A small model that answers yes/no questions on an image's attributes, trained from scratch.
Training: 7500 steps, batches of 384.
Rows from block 3 of the image encoder of a small model that answers yes/no questions on an image's attributes, named by matrix and row number. Rows with one number belong to one channel. Each number is 500 + 40 x the weight over its row's rms, rounded and kept within 0 to 999. All counts start at 0. Numbers have three digits each.
After each channel's rows are labels from the 100 images, of 14848, where the channel reaches its highest value: "strongest on" is what is common among them. Only what is clearly more common there than usual is listed. The data: rosettes with rotational symmetry.
# convs0: first 3x3 conv (encoder.blocks.3.convs.0.weight, 48x48x3x3, each kernel summed), inputs 0-47
# convs1: second 3x3 conv (encoder.blocks.3.convs.1.weight, 48x48x3x3, transposed, each kernel summed), outputs 0-47

convs0.19:480459501466491482494393483484488498443396491432522551494415483461461477491479510430512502470420504450433511465486484463493494481468499449475484
convs1.19:511456501521429474519516451479443464534519555505450484569423502537508535399489466471543578583524460431494486471517493511452503478512484482511477
strongest on: dark

convs0.42:549510519480477489464526465465484441486501547464430469471516418494375536518473462520459477458424501553473468432505457450488519471539484467507493
convs1.42:533499495501502456497458410473473503583475440460509539505550480477512478493424499490437548543480413519511529575483500575473452452518477537486465
strongest on: vivid

convs0.13:461498455447509455494496509478420463543498470474469469470412437504431459448478479416467480493436444441486509445470504422503489502502487473463501
convs1.13:518472541606492481465504441483460490507547548425446511477477494452490487506462499465532486527455409448521467511503489519439478507458438504413463
strongest on: vivid

convs0.45:481449495470476523466475524483470482490488519498459497467496484506456552401547479445528488486474482435501434401483471396484517452518424487458472
convs1.45:477482491460522463444481485483492514477525533493576437450632521484507440470548506517525408457510511525436474476443486480482491537497546468449493
strongest on: vivid

convs0.20:503511447468485504480458497440417459497517485491427418449407448512453529497474474449461468515455493483447438448489479448476514533505457496448484
convs1.20:493507477526567558480531473458445508431512477449528467476434509424525483521517488460446419526439503449468490448452459476427512534446499462479513
strongest on: cool

convs0.23:487446462467515456489465412481471480449487491453492410455434455490491512430445528436465500504475466438481461474508445434507544495489541457528482
convs1.23:477401586508461511549438550558493467526623539492485545460449490468442474494479502488501540508467539467484531511502507475439522507514519484479460
strongest on: cool

convs0.21:497499490488504447443529513473464462506546474530541517434453443542548456402538437417482448490519520469475485543429469510507459523457486488532442
convs1.21:531540515518514460431522535457414512510435510489471511426495411469483590528500456499482522508528499542580515500507534551497504461528528513503409
strongest on: vivid

convs0.1:500518507491475495434537458483457479489561479492464447477497446452422470534478407428473443529490457489477501453468468470468481487464419462436465
convs1.1:551505460507539482492541534453547554506546517465555551494545501440573477469548528494521429544473527563563479494580492577485528547501482548493496
strongest on: vivid

convs0.29:464493466498439551463400500499446482467471476482446421506429456443467496516472462416476457522480528489446515503478463464481472523541437508455477
convs1.29:462476499506596554461478538501461476401457495493492508502440455463498519509490554479496529516414507440477472458548492473487468539417484443454521
strongest on: cool

convs0.22:461456533511492479496353530537501527407447505481493527488533496453495526504462536496528483461431536511379522500468502500514489490466508496485521
convs1.22:546519539496427445490546472486474470529565565563430507548497470519508494412491471475491541554513510436590517472558511546479471481547485490490479
strongest on: dark

convs0.0:483491520484524497525349510531480495393413513489489536460523456478473521516476518480472511457472472502395485463490459479501501527530522507471492
convs1.0:486483520519451510501572446494438418531544513486480551474465456517524466450501448552514576519547448512550569519485490570500508491451494458540435
strongest on: dark